Weights of a small multi-label image tagger.
Model: 5.92M parameters, 32-pixel images, arch poolformer, norm layernorm, activation silu, patch size [2, 2], depths [2, 4, 2], widths [96, 192, 384].
Rows from block 3 of a small multi-label image tagger, named by matrix and row number. Rows with one number belong to one neuron. Each number is 50 + 15 x the weight over its row's rms, rounded and kept within 0 to 99. All counts start at 0.
Before each neuron's rows are labels from the 100 images, of 14848, where the neuron reaches its highest value: "patch colour" is the nearest of a few named colours to the mean colour under the peak. Only what is clearly more common there than usual is listed. The data: fractals drawn by 1,000 iterated function systems, in grey. In brackets: how many of the 100.
# fc1: MLP up (model.blocks.3.mlp.fc1.weight, 1152x192), inputs 0-95
# fc2: MLP down (model.blocks.3.mlp.fc2.weight, 192x1152, transposed), outputs 0-95

patch colour: grey (78)
fc1.212:49 21 54 34 80 24 37 45 67 64 26 67 33 37 54 39 51 69 86 46 49 41 79 49 57 28 60 58 42 42 56 49 49 43 54 36 37 58 34 42 55 59 66 53 37 57 82 63 74 57 42 42 52 46 46 59 85 48 38 62 83 55 27 18 72 26 40 66 64 54 66 57 65 51 62 51 52 56 50 31 42 51 57 48 51 59 49 64 31 46 37 64 53 41 37 70
fc2.212:47 45 31 63 32 60 61 45 98 65 81 31 72 61 67 36 54 34 48 47 77 38 53 48 52 56 47 40 37 50 51 55 61 63 52 60 52 33 44 15 59 62 59 49 35 43 54 42 42 42 36 45 58 39 48 51 43 32 67 49 59 47 59 53 28 53 70 44 51 64 51 61 62 36 45 49 50 51 38 67 48 54 41 61 43 44 49 42 34 39 50 54 51 36 59 26

patch colour: black (82)
fc1.319:45 44 44 50 39 29 37 07 47 13 55 56 55 22 83 48 60 32 74 50 46 42 27 43 49 18 55 47 31 64 54 48 54 48 39 56 40 25 63 47 51 80 46 60 39 51 28 33 50 50 41 67 52 32 32 48 44 59 54 54 40 48 29 34 26 34 47 45 58 44 77 40 55 38 40 42 49 40 49 51 47 25 46 49 43 44 59 60 46 52 22 21 37 68 28 53
fc2.319:54 51 51 40 20 49 47 41 31 52 66 72 57 64 55 43 50 37 57 52 37 29 56 53 37 62 54 54 38 36 56 56 45 63 71 30 48 44 17 26 44 43 35 35 35 53 64 73 26 51 51 55 55 28 45 25 27 51 87 58 48 33 26 57 55 60 66 38 56 62 46 59 38 59 38 64 55 37 45 62 36 51 76 68 85 49 59 48 29 68 58 42 96 57 66 57

patch colour: black (80)
fc1.56:79 58 35 28 49 64 71 45 78 32 48 82 66 48 50 57 61 39 48 64 24 26 55 37 66 71 60 70 64 61 57 49 57 27 49 44 32 52 49 39 55 60 51 49 53 46 77 67 49 51 64 40 62 37 53 61 35 31 47 52 74 48 70 69 03 49 29 40 56 55 26 51 55 27 51 88 57 71 50 54 56 58 79 60 46 58 42 45 53 44 38 49 32 61 41 66
fc2.56:67 67 64 77 12 46 41 49 52 60 30 52 38 69 70 43 53 39 73 46 55 59 35 49 61 55 48 51 60 62 49 54 49 42 43 36 54 16 73 39 52 35 57 36 32 33 45 55 51 46 42 62 59 40 51 45 40 63 55 61 25 53 23 44 48 50 74 46 52 76 64 40 32 72 40 43 48 61 40 47 55 65 08 48 86 44 63 54 28 52 44 46 51 60 47 55

patch colour: grey (89)
fc1.543:39 36 54 44 07 47 62 54 33 53 50 08 09 75 66 49 37 62 40 36 69 57 50 52 66 42 61 52 57 28 45 49 48 48 51 53 41 27 73 40 41 37 72 47 34 36 46 35 62 65 40 37 49 66 51 63 82 37 57 49 23 41 44 48 20 38 60 89 44 31 78 63 45 60 55 36 47 41 44 54 59 36 49 55 92 55 23 56 69 55 63 41 57 37 48 24
fc2.543:74 56 34 78 50 38 43 67 76 47 91 47 74 44 30 40 61 57 51 50 26 60 67 52 56 45 40 46 38 64 51 39 57 37 54 46 56 58 95 50 37 49 62 55 85 61 65 45 47 51 32 43 38 32 59 70 71 43 39 51 72 58 44 51 74 77 75 69 51 57 58 39 63 41 44 51 42 35 31 46 42 57 92 51 22 56 54 47 80 41 63 41 57 31 21 27

patch colour: black (82)
fc1.719:43 33 82 00 59 50 56 29 38 65 58 25 45 37 61 52 35 53 33 28 57 44 53 54 30 47 25 32 37 64 57 56 45 64 57 29 61 34 70 56 32 60 41 72 50 50 63 51 42 71 47 66 27 47 63 52 62 67 31 60 37 55 17 52 69 55 29 41 37 49 62 48 42 50 57 35 48 64 62 44 46 29 49 20 40 49 47 54 48 45 48 38 19 58 49 39
fc2.719:49 39 49 99 56 48 90 78 79 50 56 52 68 69 59 38 79 59 39 44 52 62 29 44 46 56 62 42 67 55 52 51 48 55 41 56 57 56 33 52 70 56 66 45 94 49 50 51 38 59 46 44 57 54 31 56 49 37 48 36 54 55 78 61 36 30 66 40 60 44 43 52 50 43 30 63 49 59 59 55 40 76 26 64 52 44 38 67 43 51 71 48 49 50 57 41

patch colour: grey (73)
fc1.409:51 58 47 55 40 26 35 61 31 38 64 61 48 80 51 60 53 48 00 61 20 32 00 55 60 47 53 77 46 48 49 39 44 48 53 42 32 23 39 46 46 42 56 55 64 30 39 83 51 41 46 39 44 51 50 40 48 52 60 44 51 48 64 53 42 69 52 58 33 50 44 30 52 43 40 52 49 33 58 56 43 70 48 60 54 54 56 41 90 62 50 35 65 39 43 60
fc2.409:42 66 35 75 52 47 36 57 41 37 29 61 42 57 38 54 44 52 50 53 31 43 49 56 43 54 44 36 43 32 45 45 45 55 52 76 74 66 78 61 43 48 52 54 75 62 48 48 47 50 70 34 61 62 44 55 43 76 52 61 48 52 42 57 59 77 43 73 47 26 41 64 73 60 58 70 53 29 49 59 68 41 99 42 39 73 79 51 05 65 41 34 59 63 60 36

patch colour: white (59)
fc1.738:69 24 70 20 62 32 40 46 36 37 51 46 52 52 29 60 59 60 62 65 54 53 71 49 42 22 62 54 58 67 55 42 44 48 58 51 65 38 44 48 29 46 31 33 38 34 40 69 62 49 34 64 61 75 51 35 09 60 75 57 36 58 21 57 48 49 57 42 56 57 19 46 64 48 42 75 60 45 43 52 50 47 49 66 76 48 63 39 49 65 25 42 59 40 66 80
fc2.738:33 28 51 60 92 47 48 46 59 46 17 37 39 61 48 58 25 36 51 54 70 55 50 56 66 66 53 70 69 42 41 47 59 39 63 60 50 58 64 57 47 32 74 72 73 61 59 43 64 51 66 48 48 53 50 40 52 48 47 33 29 58 83 34 52 62 30 68 44 69 24 80 23 63 54 61 53 61 47 53 70 64 76 77 55 52 50 28 34 60 19 54 41 74 32 42

patch colour: white (86)
fc1.541:62 26 59 34 45 35 34 56 30 10 56 24 77 34 79 46 62 49 38 58 54 31 46 36 66 27 69 46 34 62 60 61 46 31 49 24 55 32 60 35 51 76 35 69 55 73 50 47 45 38 18 58 34 42 60 47 33 36 81 54 43 49 32 34 56 42 68 58 65 51 50 37 77 20 16 59 63 42 42 56 31 55 37 21 38 41 37 60 36 48 37 33 69 66 49 50
fc2.541:36 64 51 22 19 36 51 58 34 75 37 53 28 73 24 41 45 39 51 54 64 26 35 54 54 51 38 41 46 50 48 51 45 53 71 51 58 20 40 46 28 46 43 41 37 49 58 63 14 37 76 37 41 44 36 43 27 48 57 48 42 61 46 68 53 58 35 55 52 59 28 71 09 61 43 54 64 48 58 48 55 51 59 69 99 28 47 36 28 79 66 51 65 56 55 42

patch colour: black (79)
fc1.230:28 32 27 44 18 39 46 38 38 17 25 17 52 55 65 48 70 42 24 48 67 38 22 41 35 44 54 46 31 65 61 54 52 37 67 43 55 24 63 52 52 78 30 53 46 66 43 46 44 65 08 52 47 56 56 42 36 57 65 56 29 61 56 36 56 45 72 57 61 50 55 49 54 53 44 54 71 50 50 39 48 67 25 26 64 58 41 54 44 64 43 57 60 53 29 43
fc2.230:57 42 64 28 41 37 30 58 56 63 57 61 39 43 32 30 49 40 43 53 60 31 63 54 57 32 43 30 58 35 46 60 40 45 55 40 52 34 17 26 46 48 43 34 51 54 63 64 48 32 54 53 50 48 47 37 22 48 78 48 62 46 43 52 56 51 41 53 58 64 33 61 38 44 45 74 56 46 62 72 50 40 91 81 76 31 34 52 21 60 59 37 70 51 49 48

patch colour: white (58)
fc1.567:51 31 59 28 56 13 18 50 37 21 60 47 74 24 71 45 75 41 65 61 52 14 35 34 71 24 66 48 36 47 61 74 47 43 44 46 48 24 63 32 44 76 42 72 40 69 44 39 30 47 35 62 34 37 47 56 41 29 67 54 38 35 40 33 45 50 43 63 74 44 58 31 69 17 16 43 68 35 44 55 32 38 45 38 48 45 54 55 51 52 18 19 61 65 50 54
fc2.567:49 58 32 21 30 44 51 53 38 71 57 56 38 62 49 47 48 43 58 51 73 41 48 56 45 54 26 40 43 59 57 56 51 48 60 42 49 34 37 43 33 40 41 39 38 41 50 65 08 47 61 33 42 49 43 39 12 55 58 57 62 49 31 65 54 59 37 35 60 64 27 56 21 73 40 49 65 45 61 50 47 57 54 58 99 35 52 29 42 78 63 57 66 55 65 61

patch colour: white (55)
fc1.65:61 54 40 20 60 19 29 36 45 34 52 62 53 44 37 55 59 59 36 62 32 53 57 40 64 31 65 51 75 60 46 47 44 50 46 50 56 51 47 42 56 60 29 39 36 24 62 79 78 37 42 43 53 68 43 46 27 33 80 50 40 64 15 49 30 54 37 65 41 60 34 55 57 38 19 65 52 46 40 50 47 59 52 73 75 54 62 46 38 42 22 48 53 57 53 72
fc2.65:48 41 37 98 36 42 25 45 58 70 32 65 35 61 55 43 19 40 48 55 44 51 39 47 71 60 49 67 49 54 42 43 58 35 57 57 58 26 94 45 44 39 65 57 61 58 53 40 61 52 40 51 42 43 56 28 47 51 53 43 14 64 73 48 58 64 44 58 50 81 37 64 29 64 58 57 45 59 43 53 74 54 38 71 62 59 59 38 65 58 28 57 53 68 32 69

patch colour: black (85)
fc1.669:51 63 37 45 28 54 57 50 29 55 51 18 29 48 69 52 38 46 69 32 83 66 74 59 45 32 38 39 48 41 43 54 64 54 47 58 55 52 45 45 49 21 44 43 59 58 11 09 46 69 40 90 71 64 40 48 60 42 56 43 52 62 34 56 18 42 52 54 64 56 68 65 33 77 59 26 41 53 41 56 42 20 45 20 41 42 33 52 40 52 57 65 48 77 59 62
fc2.669:58 22 53 32 78 49 52 43 38 21 72 52 49 35 33 46 83 53 41 52 45 45 57 43 45 49 60 60 58 73 55 51 50 56 66 33 55 99 25 46 40 72 47 58 39 40 63 61 33 57 36 51 41 43 49 60 36 27 52 50 39 32 24 33 42 53 56 68 45 56 68 26 54 33 53 41 44 50 60 44 38 57 37 53 24 42 45 52 51 52 38 56 45 41 34 36

patch colour: black (81)
fc1.609:19 45 39 12 50 53 48 60 82 39 19 59 46 41 52 45 55 46 66 44 38 39 74 53 40 56 53 46 50 59 45 53 53 68 41 58 16 88 28 45 54 40 43 42 51 70 60 46 17 52 59 62 49 49 35 51 51 40 50 31 67 72 62 48 81 40 71 28 58 40 16 30 53 57 34 70 50 49 30 51 40 65 44 65 46 47 62 50 34 55 26 49 45 58 61 58
fc2.609:29 44 49 75 42 42 23 39 28 39 34 31 56 54 44 43 50 42 80 46 93 52 46 55 57 28 55 79 40 51 42 61 61 65 48 43 54 35 22 55 36 56 36 55 28 45 48 48 47 53 78 46 46 43 58 43 11 49 41 43 46 26 49 20 71 49 38 47 46 76 38 50 52 59 39 53 56 56 59 52 40 75 25 52 85 60 56 36 26 35 29 55 47 60 32 59

patch colour: black (91)
fc1.536:70 44 35 49 53 56 39 48 87 40 58 84 66 18 56 57 77 23 54 63 58 35 74 55 69 41 36 54 46 56 49 48 53 31 28 42 84 55 43 43 51 38 16 37 58 37 54 74 29 51 66 55 58 46 52 47 25 70 51 71 58 57 40 60 59 56 38 05 64 67 22 46 66 36 38 69 40 58 52 48 75 48 45 62 33 54 76 47 40 52 37 58 40 52 51 68
fc2.536:57 32 48 61 55 53 75 54 57 39 17 51 55 96 61 50 43 38 62 48 61 67 33 50 36 78 52 82 69 59 44 50 66 54 36 47 71 69 54 22 33 42 50 53 21 52 61 58 44 47 58 69 57 55 56 35 34 48 72 53 47 34 28 49 35 49 57 74 57 67 33 44 31 72 61 94 59 48 33 37 56 58 59 63 95 53 31 29 15 65 27 55 44 68 66 53

patch colour: black (91)
fc1.545:45 57 53 43 49 71 65 42 59 79 42 56 46 56 22 44 76 60 53 31 50 55 68 37 65 58 31 45 84 52 49 74 52 43 63 60 57 66 46 18 41 43 21 45 49 70 47 22 60 23 47 56 60 30 70 53 28 44 46 49 49 61 45 71 59 61 58 54 70 46 53 77 48 77 39 49 59 33 52 53 68 53 48 24 56 28 35 52 48 40 42 71 39 46 56 50
fc2.545:51 34 56 41 54 08 26 85 29 48 37 47 50 27 43 36 63 62 59 47 48 26 46 45 51 31 32 23 87 32 48 58 39 37 21 61 54 47 55 66 32 41 38 54 40 33 19 50 02 52 63 45 31 51 47 55 81 28 63 69 59 39 53 26 54 63 51 60 55 41 36 42 56 38 27 31 59 49 63 60 34 22 62 71 78 52 57 33 43 56 33 23 50 63 48 38